config.toml
model = "encoder-decoder audio transcriber"
dataset = "Morse code for random letters and digits, with fading, noise and interfering tones"
train_examples = 26041
n_mels = 80
hop_length = 160
input = "log_mel"
spec_augment = true
win_length = 512
tokenizer = "char"
vocab_size = 41
encoder_arch = "convnext"
encoder_norm = "layernorm"
encoder_activation = "gelu"
encoder_mlp_ratio = 2
encoder_layer_scale_init = 0.1
encoder_inner_norm = false
encoder_drop_path = 0.05
encoder_subsampling = 4
encoder_layers = 14
encoder_width = 512
encoder_kernel_size = 3
fusion = "prefix"
label_smoothing = 0.05
decoder_width = 256
decoder_layers = 8
decoder_norm = "layernorm"
decoder_norm_position = "pre"
decoder_activation = "gelu"
decoder_mlp_ratio = 2
decoder_head_dim = 64
decoder_fused_qkv = false
decoder_bias = "all"
decoder_qk_norm = true
decoder_parallel_block = false
decoder_inner_norm = false
decoder_positions = "learned"
decoder_prefix_bidirectional = true
decoder_connector = "mlp"
decoder_tie_embeddings = false
init = "kaiming_normal"
residual_init = "none"
optimizer = "muon"
muon_scale = "match_rms_adamw"
learning_rate = 0.0036
momentum = 0.85
nesterov = true
orthogonalizer = "newton_schulz_5"
adamw_lr_other_params = 0.001
magnitude_pruning = 0.5
max_steps = 12800
batch_size = 64
epochs = 31.5
lr_schedule = "wsd"
decay_fraction = 0.4
final_lr_fraction = 0
warmup_steps = 2560
weight_decay = 0.0
adamw_weight_decay_other_params = 0
Rows from block 6 of the audio encoder of a small encoder-decoder audio transcriber, named by matrix and row number. Rows with one number belong to one neuron. Each number is 128 + 24 x the weight over its row's rms, rounded and kept within 0 to 255. All counts start at 0. After the name is the row's rms in percent of the matrix's.
Before each neuron's rows are labels from the 100 clips, of 14976, where the neuron reaches its highest value: "responds to" is what is common among them; "lies over" is the class under the peak. Only what is clearly more common there than usual is listed. The data: Morse code for random letters and digits, with fading, noise and interfering tones. In brackets: how many of the 100.
# fc1: MLP up (encoder.blocks.6.mlp.fc1.weight, 1024x512), inputs 0-255
# fc2: MLP down (encoder.blocks.6.mlp.fc2.weight, 512x1024, transposed), outputs 0-255

responds to: pink noise (53)
lies over: gap (95)
fc1.674 086 [128 128  93 128 137 117 128 128 128 123 128 128  83 224 128 112 128 128 128 128 128 179 128 128 115 158 128 189 194 137 128 128 128 122 128 128 128 124 128 128 128 188  97 179 128 128 128 128 128 128 128 114 139 160 128 128 128 128 162 134 128 128 128 167 128 113 166 128 128 153  99  83 174 128 169 128 128 122 183 124  80 128 128 128 128 128 147 153 128 133 128  86 160 114 128 128  84 197 128  91  47 115 128 118 138 128 130 140 128 118 128 128 128 102 132 128 128 128 175 174 128 115  96 128 128 128  80 128 178 128 146 128 128 138 109 128 136 128 128 128 184 128 128  88 136  77 140  97 128 163 128 128 128  69 128  94 188 153 164  99 160 128 128 171 128 128 128 121 173 147 133  96 128 128 151 128 128 121 128 107 144 128 128 128 128  84 128 128 128 128 239 122 128 128 173 128 129 128 128 173 128 165 159 124 104 128 128 185 134 108 128 128 132 117  70 107 128 128 128 128  85 128 133  56 128  98 128  83  98 128 108 128 128 128 124 128 128 128 128 132 128 143 128 128 128 128 128 128 128 128 144 128 128 128 128 128]
fc2.674 089 [128 128 128 128 145 128 128 128 150 121 128  85 135 105 128 139  87 167 128 185 119 243 128 128 144 128 128 128 128 133 128 128 195 128  86 128 128 128 128 128  73 162 128 145 128 128 128 193 129 107 128 103 128 128 128 141  77 128 128 128 157 156 128 132  87  49 128 128 185 128 109 128 135 116 128 128 128 128 128 161 128 142 119 128 128 131 128 128 128 128 128 128 148  68 128 128 133 128 128 128 128 139 140  98 128 128 128 128  60 128 128 128 128 162 141 197 128 128 128  42  90 172 128 168 155 137 128 144 180  87 162 128 128 128 128 117 148  94 113 156 128 128 128 130 128 128 128 142 126 128 139 132 148 163  96 183 156 128 128 128 128  85 128 128 128 128  95 136 128 128 109 128 191 128 128 128 128 128 128 128 128 165 128 128 114 128 128 128 145 131 128 128 156 128 101 139  85 141 128 128 128 150 104 128 132 128 104 128 128 128  96 128 128 133 114 148 128 128 128 163 128 128 164 128 128 128 128 169 128  87 128 128 128  83 128 128  91 148 128 128 108 128 147 128 128 116 154 155 128  72 151 177 139 132 128 128]

responds to: white noise (45)
lies over: gap (91)
fc1.694 084 [128 128 128 122 128 128 153 128 128 149 198 127 128 128 128 128 128 128 128 128 128 128 163  93 128 128  80 184 128 128 101  96 107  88  66 161 128 128  63 128 128 128 128 128 128 120 117 128 114  88 128 128 128 128 140 128 128 128 101 128 150 104  84 128 128 128 133 128 128 128 128  44 128  88  83 128 128 127 128 117 118 141 130 128 188 128 128 159 128 128 128 149 128 114  96 202 173 128 182 128 172 128 128 128  70 128 147 128  83 128 128 150 128  98 112 128 128 167 128 102 128 128 134 128  85 128 140 103 128 128  78 128 128  68 128 128 128 128 114 111 128 162 128 128 123 128 128 139 128 173 128 128 128 168 126 128 128  89 128 128 107 128 121 128 128 136 128  88 128 117 128 128  80  92 108  47 150 128 110  98 138 128  77 123 128 128 228 134 128 128  59 128 152 124 128 137 128 119 128 146 114 128 128 120 143 114 155  69 128 158 128 128 128 128 144 128 128 182 128 110 128 128 128 128 128 128 147 128 128 195 125 128 128 109 129  93 128 123 128 132 128  39 135 128  65 172 126 110 146 149 126  82 128  68 128  84]
fc2.694 097 [118 128  92 102 100 141 153 128 128 128  98 128 128 104 128 128 134 128 149 165 128 128 190 133  92 128 128 106 131 147 128 128 162 128 128 128 128  44 128 128  57 118 137 115 128  28 128 128 128 142 140 131 128 129 109 128 128 107 100 147 166 128 111 104 128 182  87 128 128 128  91 139 128 128 128 128 159 104 144 128 128 173 128  77 128 128  90 128 133 104 128 124 128 159 128 117 128 128 154  55 105 128 128 128 158 128 128  80 131 101 128 128  99 128 170 128  80 171 152 128 128 177 128 128 128  87  80  99 128  88 128 166 112 186 128 177 128 123 138 128 120 128 128  94 141 105 128 128 166 128 128 128 148 128 119  95 140 128 128 128 121 128 121 128 128 128 153 128 149 128 128 128 163 150 128  95 177 128 130 113 103 198 135 143 128  87 151 132 128 128 128 141 128 128  64 134 177 128 128 144 128  63 128 128 128 150 128 136 128 128 104 128 181 112 128 128 128  88 128 128 165 125  87 152 128 152 192 177 138  89 131 128 128 128 128 128 128 144 157 128 159 128 128 146 111 128 128 128 113 128 109 128 128 140 137 119]

responds to: white noise (42)
lies over: gap (97)
fc1.629 089 [182 174 129 128  99 128 108 112  81 133 128 128 128 126 128 162 128 118 128 128 122  92 162 157 151 128  97 160 141 164 128 216 128 145  94 128 128 102 128 128 128 128  99 167 147 128 131 128 150 128 163 128 134 128 128 128 116 128  72 128 136 117 128 128 107 128 169 156 111  65 128 128 128 155 128 137 128 110 128 128 128 128 128 147 111 150 128 191 128 128  58 131 128 163 128 101  95 128 189 128 164 128 167 128 128 170 128 128 188 128  86 128 128 128 169 124 128 128 128 138 179 128 131  96 102 178  87 128 104 128 128  67  86 220 128  84 128 128 128 144 128 153 128 128  78 101 107 128 128 128 154 135 132 124 163 124 158  60 128 128 128 126 142 113 154 128 128 128  64 136 149 128 128 128 149 128 128 129 128 128 128 128 128 128 128 128 143 128 120 143 109  74 177 128 128 123 128  73 128 114 130 128 105 128 147 142 128 156 126 128 171 128 128 107 128 128 128 128 128 185 128 128 128 128 128 128 191 128 128 118 128 105 128 128 128  84 103 128 128 128 145 128 122 128 128 128 116 162 128 128 128 128 154 120 128 128]
fc2.629 091 [186 128 131 128 128 193  61 128 128 128 128 128 147 102 180 128 139 128 135 128  82  91 132 131 128 159 128 128 142 128 128 123 128 175  94 128 199 128 128  85  80 116 128 128 119 128  98 156 136 180 160 128 128 128 120 128 171 114  80 121 128 128  94 128 128 165 128 220 128 128 128 150 116 133 128 150 128 128 110 128 118 191 128 128 166 128 128 128 109 152 144 128 128 128 166 128 128 128 128 102 128  89 163 128 124 128 128 128 123 128 195 165 128 106 128 128 157 128 128 133 128 128 128 128 128 162 128 166 128 128 128 128 133 165 128 144 134  79  99  87 128 128 147 165 104  57 179 128 132 183 128  64 128  92 128 130 148 128 128 158 128 128 128 128 166 124 142  80 122 150 102 119 178 124 102  82 128 119 128 118 154 125 128 130 118  82 128 126  97 128 128  87 146 162 128 116 128  81  41  93 128 146 122 119  98 128 128 169 128  95 130 128 128 104 123 128 128 128 134 138 198 102 128 128 150 128 144 110  86 128 128 128 122  96 128 102 128 158 128 107 149 128 128 147  61 128 128 128 151 128 139 177 124 104 128  84]

responds to: mains hum (96)
lies over: gap (95)
fc1.165 102 [128  97 128 128 100 142 167 145 146 128 128 128 143 128 123 105 150 128 114 128  79 168 142 157 128  88  84 128 117  81 145 133 128 100 202 128 143 128 128 133 128 100 125 131 128 180 167 100 189  96  85 128 128 146 117 128 124 123 128 140 124 159 156 177 128 128 128 128 147 128 113  80 125 106 122 128 128 128 133 141 128 160 140  97  82  65 128 187 128 114 146 154  61 111 128 128 128 107 137 128 128 128 128 155 128 132 103 155 128 112 128 122 160 142 128 128 109 128 128 128  93 129 168 128 172  65  85 128 173 128 168  92 180  87 128 128  92 128 118 128 128 128 105 128 128  95 152 128  78 128 128 128 128 128 179 128 190 127 131 149 102  91 128 150 128  94 185 128 128 128 139 129 128 109 128 136 129 109 128 112 128 145  97 137 128 111 134 193 128 128 142 123 128 128 128  75 128  83 128 128 128 128 128 128 159 128 128 123 128  75 128 141 128 128 167 177 156 128  91 128 125 159 153 134 131 144 128 113 128 128 159 128 128 128  84 117 128 128 128 128 128 128 128 128 117 128 160 128 108 128 163 128 128 128 105 128]
fc2.165 101 [141 104  76 128 135  88 167 128 145 129 119 128 142  72 141  90 128 177 122 128 146 128 128 146 128 170 128 128 128  82 128 128 146  95 128 128  97 128 128 128 128 128 128 147 146 128 103 128 174 145 146  87 134 128 155 128 128 174 172 183 157 117 100 122 128 146 128 145 105 128 128 128 130 128 103  93 128 128 128  76 128 172 108 162 128 128 128 101  97 128  79 113  85 128 154 128  79 154 128 158 100  80 149 152 147 128 128 128 102 107 128  92 136 128  72 128 128 128 118  60 128 185 199 128 128 128 111 206 128 128  99 104 128 128 123  88 128 112 100 178 128  68 125 188 137 128 156 128 128 128 128 128 128 107 173  69 184  80  94 128 128 128 128 136 128 128 128 128 128 128 128 120 128 157 128 128 128 128 128 128 128 145 128 128 128 128  93 128 102 128  89 128 164 128 128  87  80 158 128 128 128 128 128  70 128 115 128 128 128  81 131  86 108 137 100 128 128 128 128 128 128  97 166 113 128 188 116 131 128  76 128 110  91 128 161 128 149  89 110 128 128  84 125 128 128 116 118 102  53 116 165 128 128 128 168 115]

responds to: mains hum (53)
lies over: gap (89)
fc1.666 092 [128 128  98  96 128 128 173 131 128 164 128  85 188  92 196 128 121 184  48 172 128 132 178 138 128 128 140 128 129  77 172 113 139 155 128 133 128  92 128 128 128 172 108 128  44 129 128 128 195  97 133 128 128 113 128 154 126 128 101  85 167 128 128 128 128  86 128 177 128  95 128 166 128 128 128 128 106  71 144 128 128 128 128 128 176 152 128 128 151 128 128 185 128 157 128 120 128 128 128 128 164 126 115 128 179 113 107 105 128 126 128 128 128  88 128 128 169 128 128 128 128 128  49 128 159  88 128 128 128 128 152 128 128 128 128 109  85 128 128 142 128 128 128  87 164 128 128 128 189 255 152 122 102 128 128 128 128 128 128 128 128 139 128 128 128 128 128 128 193 116  76 118 171 167 128 105 128 177 143 128 128 128 128 120 173 128 128 163 131 157 145 128 112 128 128 128 149 100 128 119  93 141 128 148  87 116 128 128 128  89 128 128 140 106 128 128 168 128 166 128 128 128  84 132 128 162 100 128 128 128 163  85 128 128 128 128 161 128 128 124 128 159 104 149 125 128 128 125 128 148 128 128 113 128  75 155]
fc2.666 096 [152 128 100 146 167  95  62 108 124 137 128 128 110 128 128 128 128  97 128 128 128 105 128 128 128 128 128 175  97 128  85 178 128 128 153  76 128 128 128 128 119 128 128 154 158 128 128 128 153  99 125 128 123 115 119 128  84 128 168 128 128 146 128  91 150 130 111 215 101 153 128 126 128 128 113 128 128 132 159  99 100 128 111 128 162 128 128 128 128 128 128 128 128  89 128 185 128 128 119 128 140 128 128 167 153 128  99  96 107 128 128 128 162  62 109 128 144 165 113 119 128 108 128 128 166 128 106 120  66  83 165 128 119 128 128 131 128 128 130 171 128 143 128 128 128 128 128 158 128 128 128 128 128 128 141  50 128 128 128 128 117  97 128 100  85 159 128 128  80 157 145 191  30 154 128 129 141 128 128 105 128 128 128 128 128 133 174 101 162 128 128 146 128  81 128 168 151 169 124 128 128 128 128 158 128 128  93 128 155 156 128 128 164 122 128 128 128 110 128  71 128 128  80 128 164 128 128 128 128 128 134  85 118 166 162 128 128 128 162 128 106 128 195 128 164  80  95 154 101 128 128 128 183 151 151  92]

responds to: white noise (55)
lies over: gap (74)
fc1.129 105 [128  94 112 176 128 128 112 128 128 156  90 145 128 128 127 103 148 164 170 128 189 128 113 128 128 128 106 128 148 145 153 128 128 142 128 128 113 105 128  79 128 113 133 115  72 155  78 141 128 105 128  60 128 128 166 128 107 128 130 128 196 122 128 109 128 128 128 128 128 153 186 128 128 128 142 117 192 128 164 128 128 128 144 128 120 155 128  53 128 128 131 128 147 128 128 158 146  69 128 124 128 166 112 131 128 134 133 108 102  92 128 128 128 128 155 128 128  93 128 134 119 159 128 128 134 128 128 158 142 164 128 128 110 108  99 128 124 121 126 122 190 128 120 128  98  67 128 128 128 128 171 214 128 128 128 128 128 179 125 128 143 166 132 157 128  89 128 133 109 117 128 168 128 110 128  44 128 182  63 109 128 128 128 128 124 128 128 128 128 125  94 163  76 129 157 128 128  60 146 147 112 165 128 128 128 112 101 128 102 128 128 164 128 135  84  68  49 124 105 140 128 128 117 158 136 128 128 128 128 106 128 128 128 128 128 128 123 141 128 128 141 128 128 118 128 128 128 137 128  94 128 181 128 110 128 128]
fc2.129 100 [128  55 128 160 128 148 128  84 199 151 191 114 128 128 165 120 128  91 128 127  88 128 128 153 128 128 128 128  96 128  65 128 128 172 128 128 128 128 124 128 128 128 128 128 128 128 128 112 179 128 128 147 128 137 106 139 128  60 110 150 128 209 128 139 127 149 128 128 132 128 120 129 128 128 164 122 128 128 128 128 118 126 117  92 147 121 128 128 129 103 129 167 128 128 128 143 193 135 154 114 128 180 128 128 128 128 121 128 104  72 128 128 128 135 129 128 128 146 153 128 128 128  96 128 178 128 135 152 128 128 128 128 128 128 143 178  77 119 128 128 211 128 128 128 128 112 128 128  93  76 138 168  85 128  85  77 117 102 128 128 170 128 165  78 128 195  57 128 128 128 128 117 128  89 128 216 128 116 112 128 128 178 129 120 120 128 177 128 128  53 133 116 128 181 128 128  83  91 128 128  92 171  98 151 128 109 128 128  93 128 151 126 128 151 128 128 128 134  84 128 101 128  95 159 142 128  94 155 128 181 106  70 125 126 147 128 128 128 128 147 128 181 128 128 128 128 128 128  74 129 128 165 128 128  98  82]

responds to: mains hum (53); clipping (40)
lies over: gap (100)
fc1.542 099 [128 128 179 128 124 128 108 128 128 128 128 172 128 128 128 128 128 128 177 128 171 128  94 128 128 128 128 125 107 128 176 128 152 128 201 116 128 189 128 142 128 180  97  86  96  89 128 128 128 128 148 130 128 128 128 138 133 141 128 123 116 128 155 128 128 128 115 128 128 128  69 150 152 111  72 146 168 138 107 128 117 128 128 128 128 138 118 128 143 139  85 128 128 198 105 152 158 128 128  74  90 177 198 124 128 128 128 179 166 156 128 106 149 128 128 180 128 165 107 119 128 128  95 128 141 129  94 128 128 128 123 128 128  94 128 109 149 128 128 153 128  97 128 128 163 166 162  73 128 163 134 128 128 128 128 128 128 159 131 140 163 117 157  92 129 128 128 209 175 128 176 128 177 128 118 128  88 176 128 140 128 105 128 155 128  84 128 128 128 125  84 135 194 128 128 128 128 128 128 132  74  86 108 162 128 128 142 128 105 148 128  93 128 128 128 128 128 128 128 128 128 156 128 176 128 163 128 128 128  75 114 112 128 145 131 128 146 128 121 156 113 128 156  74 168 128  86 114 128 128 128 170 128 128  76 147]
fc2.542 091 [128 128 128 141 154  92 175 128 128 113 128  92 102 128  72 128 128 163 128 128 128 128 128 101 128 162 128 128 160 180  96 128 112 128 128 128  98 128 144 128 153 167 101 128  55 109 132 184 128 128 153 128 128 109 128  89 128 113 128 128 109 128 128 128 107 128 105 128 191 128 148  72 128 128  41 186 128 128 128 128 199 128 128  99 128 128  78 164 113 128 128  82 128 128 112 128 128 124 128 128 128 128 136 112 159 128 128 131 128 128 128 128 128 128 159 172 128  98 128 128 128 115 128 105  88 128 161 128 165 165 112 128 128 128 128 128 162 115 152 128 128  91 132 113 128  90 128 155 186 128 149 128 128 128 116 128 128 128 137 128 128 128 137 128  76 128 104 128 128 128 128 117 128 183 128 138 128 128  87 136 128 167 128 128 180 128  71 128  75 183 128 128 128 128  87 154 143 128 128  88 105 128 129 128 128 128  81 133 128 177 128  82 134 141 128 123 128 128 128  66 128 100 128 138 128 136  83  88 143 142 140 128 139 128 128 128 128 128 128 152 128 103 128 128 129 128 128 128 128 142 128 128  92 128 179 128]

responds to: speed: fast (70); reverberation (44)
lies over: gap (69)
fc1.187 094 [128 120 118 164 128 128 128 128 144 128 128 128  65 121  95 127 128 128 128 128 128  55 128 128 128 138 128 128 111 128 151 168 120 164 139  53 128 128 157 128 128 104 128 128 134 128 128 170 189 169 147 115 128 128  96 128 128 171 128 128 128 128 133  92 202 191  88 120 119 128 128  69 118 110 154 128 154 128 128 128 155 128 128  84 135 122 128 128 157 122 128 128 128 128  83 128  99 128 128 155  99 156 172 128 128 152 128 170 148 128 128 128  97 134 138 128 128 134  98 128 142 126 143 128 128 137  98 128 149 128 128 128 137 144 128 151 159 129 125  94 128 128 117 149 160 128 128 128 128 120 128 128  82 167 128 137 131 128  98 165 116 107 115 104  60 128 151 128 165 128 128 146 128 175 128 160 118 134  87 106 128 106 128 197 128 128 128  56 109 122 128 132 128 128  76 128 128 128 128 114 146 128 128 128 151 128 146 146 140 128  85 222 128 128 159 128 204 128 128  50 128  86 128 128 128 141 160 128 119 128 128 128 128 155 128 128 109  85  69 128 128  31 163 145 109 103 128  48 120  64 128 128 128 169 147 133]
fc2.187 085 [ 83 112 128 159  72 128 148 138  80  49 126 128 121 137  84 128 128 106 119 128  49 128 139 128 172 128 128 160 124  89 128 128 128  64 128 155 128 105 128 105 128 100 116 104 146  90 179 128 128  56 128 128 128 128 128 129 128 119 133 128 128 128 128 140 170 170 128 128 128 128 164 128 128  89 128 128 128 147 128 128 130 116 128 131 109 119 144 128 103 128 128 128 108 128 128 169 158 154 137 117 128 129 117 128 128  85 128 166 128 142  80 128 128 141 128 165 142 128 192 128 128 128 128  90 120 137 128 128 128 128  70 139 128 109 128 128 128 174  78 128 116  72 152 172 127 129 128 128 128 110 131 128 128 128 102 128 128  88 128 128 128 128 128 128 128 128 171 128 148 128 133 176 128 144 128 128  76 153 183 110 164 128 101  50 128 128 186 128 136 133 186 128 150 102 128 128 128 128 196 128 128 128 128  94 128 131 128 160 151 128  96 140 128 128 104 126 162  98 128 126 128 128 128  64  81 128  93  82 128 124 107 128 158 102 128 128 153  91 128 128  68 128 128 128 128 128 130  83 110 103 128 128 162 128 128 147]

responds to: speed: fast (99); the character "4" (34); the character "5" (30)
lies over: the character "4" (28)
fc1.499 088 [128 128 128 144 172 168 128 152 101 128 128 128 175 128 128  93 128 128 106 117 114 128 179 105 128 130 128 128 128 128 128 138 174  99 128 128 127 128 128 128  72 128 128 128 174 209 157 128  72 175 119 128 100 128 128 110 168 149 128 128 184 106 128 128 165 128 161 128 128 210  89 168 128 128 128 128 128 128 128  95 128 168 128  79 128 128  60 128 128 164 136 128 128 128 128 128  74 132  72 128 169 128 150 103 128 128 128 195 129 128 128  82 132 120  98 128 172 128 128 128  88 128  83 128 149  44 113 128  89 128 111 128 128 147 128 165 103 123 128 148 128 107 100 128 128 150 109 128 128 128 128 128  99 128 138 128 128  83 128 128 108 128 128 128 128 128 128 128 128 111 149 128 128 157 128 170 132 128 153 128 167  57 117 128  96 128 128 128 128  90 112 128 167 160 128 209 145 128 146 128 118 128 143 128  92 128 128 128 114 128 128 144 128 128 128 128 185 128 128 128 100 103 168 132 128 128 103 108 128 128 128 144 128  86 128 203 173 128 128 128 128 128 128 128 149 128 116 128  86  87 128  96 107 128 148 127]
fc2.499 093 [128 163  73 128 128  74 116 128 128 128  86  58 104 128 126 128 128 128 170 126  93  79  87 128 113 128 143 128 128 128 128 128  79 117 137 128 142 128 124 128  97 142 128 128 157 128 128 128 107 135 114 154 128 128 158 128 136 128 150 128 128 128  97 128 128 151 128  93 128 128 128 128 102 183  74 179 149 154 128 128 128 128 173 166 121 129 128 113 128 128 128 161 115  84 128 158 128 162  89 128 128 149 188 187 105 128 133 151 128 118  61 148 128 128 128 128 128 128 128 151 120 128 128 128 128 128 136 172  83 135 112 128  95 152 128 128 120 115 197 131 128 168 128 128  83 110 113 128 128 128 110 128 189 128 128  90 109 150 100 128 128 136  89 128 181 128 133 142 128 138  99 122 128 128 158  96 117  75  90 128 126 128 153  74 108  82 128 132 156 128 128  68 151 165  77 128  76 103 157  75 119 128 128 141 128 104 128 128 100 197 128 128 145 137 128 128  95 153 128 128 128 128 146 168 150 128 128 128 184 128 103  85 128 128 148 110 128 128 128  88 128 128 183 128 128 128 100 128  92 160 128 170 128 128 176 137]

responds to: speed: fast (90); mains hum (84)
lies over: gap (92)
fc1.307 104 [128 197 166 197 128 128 128 128 128 128 128 128 128 128 149 112 128 128 133 137 105 114 128 172 128 109 133  89 128 111 161 128 128 141 128 128  78 128  69 128 159 128 128 128 149  46 114 185 128 146 123 104 128 101 128 133 128  95 128 128 128 131 117 115  80 142 128  94 126 128 128 174 128 128 163 128 128 128 147 165 165 128 127 186  90 179 128  90 128 128 136 107 138 128 115  59 152  30 119  82 157  72 144 128  93 128 128 128 101 147  76 128 138 128 128 128  69 158 128 122 128 173 128 114 128 103 151 128 183 130  98 128 126  90 128 121 128 128 128 103 128 131 128 128 128 128 128 173 128 128 115 123 128 125 180 156 156 209  94 128 128 128 128 132 128 109 128 128 128 141 115 128 128 137 141 128 128 128 169 123 127 126 128 128  81 168 184 128 142 111  77 128 128 114  85 128 179 122 128 128 163 158 128 128  99 128  87 135 128 121 101 128 128 128 150 128 128 128 126 127 160 111  62 108 128 170 128 128 128 148  84  68 128 128 105 185 128 128  87 112 128 128 128 167 121 128 169 153 139 133 128 128 128 128 128 128]
fc2.307 105 [128  94 157 128 128 170 128 128 128 182 109 153  96  83 113 101  96 128 128 118 128  78 128 138 170 103 128 128 128 128 101 128 128 128  65  87 161 128 190 161 128 148 128 128 103 127 104  92 128  94 101 132 110  87 128 143 133 128 128 128 108 123 128 128 151 128 128  97 128 171 128 124 147 142 118 124 128 128 128 128 128  99 105 128 119 128 127 128 133 128 128 128 128 147 128  74  97  84  81  61 128 128 128 156 128 136 140 128 133 156 140 157 152 184 182 128 137  99 128 128 128 153 108 123 187 146 153 143 146 128 168 128  63 151 158 128 157 128  83 128 151 128 139 145  92 128 106 118  46 128  94 107 135 128 133 128 173 166 134 128 124 128  95  90 143 191 128 135 128 128 128 107 128 128 128 128 128 128 128 128 109 128 128 141 108 150 150 128 124 155 128 117 128 128 132 128 128 128 128  75 192 128 131 122  94 134 128 149 128 128 128 128  86 175 128 167 131 145 128 181 147 128 128 128 128 128 128  84 128  98 128 128 128 146 151 113 128 128 110  99 113 128 193  97 114 128 146 128 128 124  74 128 128 128 134  95]

responds to: speed: fast (72); reverberation (48)
lies over: gap (87)
fc1.110 106 [184 128 128 128 154 128 128 193 128 128  81 118 142 137 128 128 121 152 128 128 128  99  98 143 128  79 104 136 155 122 128 128 151 115 128 160 150 128 128 128 121 100 128 128 152 128 126 128 128 128 133 131 128 128 111 183 128 128 106 128 113 128 145 157 128 163 128 128 128 146 125 142  71 128 128  97 128 128 128  90 128 128 128 128 183 128 128 130  81 128 172 180 128 128 153 128 161 128  84 189 104 128 104 128 169 170 114 155 128 201 128 128 128 160 136 128 128 122 128 128 105  82 146 114  97 125  72 128 128  80 128 128  87 116 128 112 105 128 128 107 177 190 163 128  89 112 128  91 162 175 128 113 128 129 128  91 111 132 137 128 128 128  90 128 128 147 128 120 134 128 170 139 128 113 128 150  89  85 128 128 128 117 144 128 128 141 128 128 128 104 128 128 128 128 128 182 128 122 143 141 100 146 128 111 121 123 137 135 128 109 150 166  64  59 128 135 128 128 184 161  86 132 128 128 156 128 130  75 145 128 128 163 128 128 128 183  69 128  85 133 164 128 128 143 128 190 128 128 128  86 128 128 128 154 130 133]
fc2.110 101 [121  96 128  67 165 152 128 174 161 128 166 128 128 104  44 128 144 214 128 128 138 128 112 128 128 177 128 128 151  72 144  90 110 128 128 174 167  82 137 128 190 128 128  96 128 128  56 107 158 116 159 128 128 162  90  95 126 128 175 139 128 124 152 128 128 128 131 154 115 128 128 128 121  67 113 128 128 162 128 128 164 128 128 160 128 128 123 128 128 109 164 128 112  80 128 154 128 168 128 128 189 128  51  86  86 128 128 128 127 128 128 128 128 106 128 120 128 128 133 136 139 128 129 128 128 109 128 230 128 187 128 134 149 123 128 130 128 165 128  95 128 173 128 100 128 128 128 142 149 108 128 128 109 128 128 118 128 128 128 128  83 128 128 123 128 106 128 150 128 128 157 128 128  98 128 128 128 128 156 128 170  88 170 128 128 156 153 124 128  91 128 128 179 190 171  66  90 128 128 128 128 128  91 128 128 128  75  74 128 107 128 128 136 128 128 161 128 128 128  92 164 128  82 128 128 128 128 157 128 124 117 104  91 128 159 104 128 128 128 115 128 111 120 152 128 148  93 128 128 100 128 128 103 133 128 128]

responds to: mains hum (87); reverberation (59)
lies over: gap (92)
fc1.738 095 [136 128 167 139 128 128 128 113 135 128 128 110 128  92 107 128 141 128 128 141 128  85 110 169 192 155 128 128 150 107 120 128 128 107 165 134 128 168  74 131 217 132 128 122 128 128 128 165 128 158 128 159  80 128 128 128 128 128 106 128 149 160 128 128 128 128 128  90 128 105 189 128 150 106 157 128 127 128 142 155  88 102 128 128 129 128 128 128 128 153 128 128 165 135 106 128 128  84 129 159 128 128 152 128 128 128 128 118 162 128 128 128 128 119 196 123 146 128 104 163 132 128 178  90 177 128 128  86 178 212  74 128 128 143 175 128 128 184 128 128 128 164 128 128 128 128 128 128 127 128 128  63 128 128 135 105 128 128 161 128 128 128 128  91  85 100 128 128 148 128  97  59 125 128 142 146 128 145  73 106 119 128 128 105 128 153 128 128 100 128  94 128 128 128 155 128 128 128 128 133  77 172 102 128 128 128 128 153 128 122 128 112 128 128 147 128 113 128 159 100 128 128 125 100  78 128 128 128 148 140 128 133 110 146 164 128 168 127 142 128 131 170 131 154 128 128 150 128  91 124 133 101 102 193 119  56]
fc2.738 094 [128 128 128  93 128 128 138 128 128 128 183 128 128 149 128 128 128 128 182 128 128 156 111 111 180 158 128 133 133 182 149 128 153 128 149 128 128  61 128 139 128 159 128 128 107 158 152  62  71 169 128  84 148 128 128 128 143 128 128 128 128 144  32 189 128 128 128 128  93  66 137 131 128 128 128 118 128 128  73 128 128 134 153 128 182 128  85 134 128 142 144 128 168 132 100  84 128 128 128 128  60 128  77 128 128 128 128  80 105 118  78 128 128 128 128 149 141 128 128 120 128 128 121 128 128 183 128  98 153 128 128 149 228 128 102 123 193 173 128 168 128 132 152 128 128 128 127 128  79 163 132 128 128 128 174 128 128  75 128  87 128  94  86 127 128 131 115 142 128 128 131 128 142 128 128 128 110 128 128 184 137 128 128 128 128  78 128 118 110 168 111 128 191  82 128 128 105 181 128  85 153  78 128 128 144 128 128 128 128 129 128 128 128 128 128 128 128 128  67 128  91  98 128  51 135 128 128 128 128 128 120 128 128 128 128 117 128 128 128 110 121 128 141 128 128 172 128 107 103  92 128 128 128 128 128 128]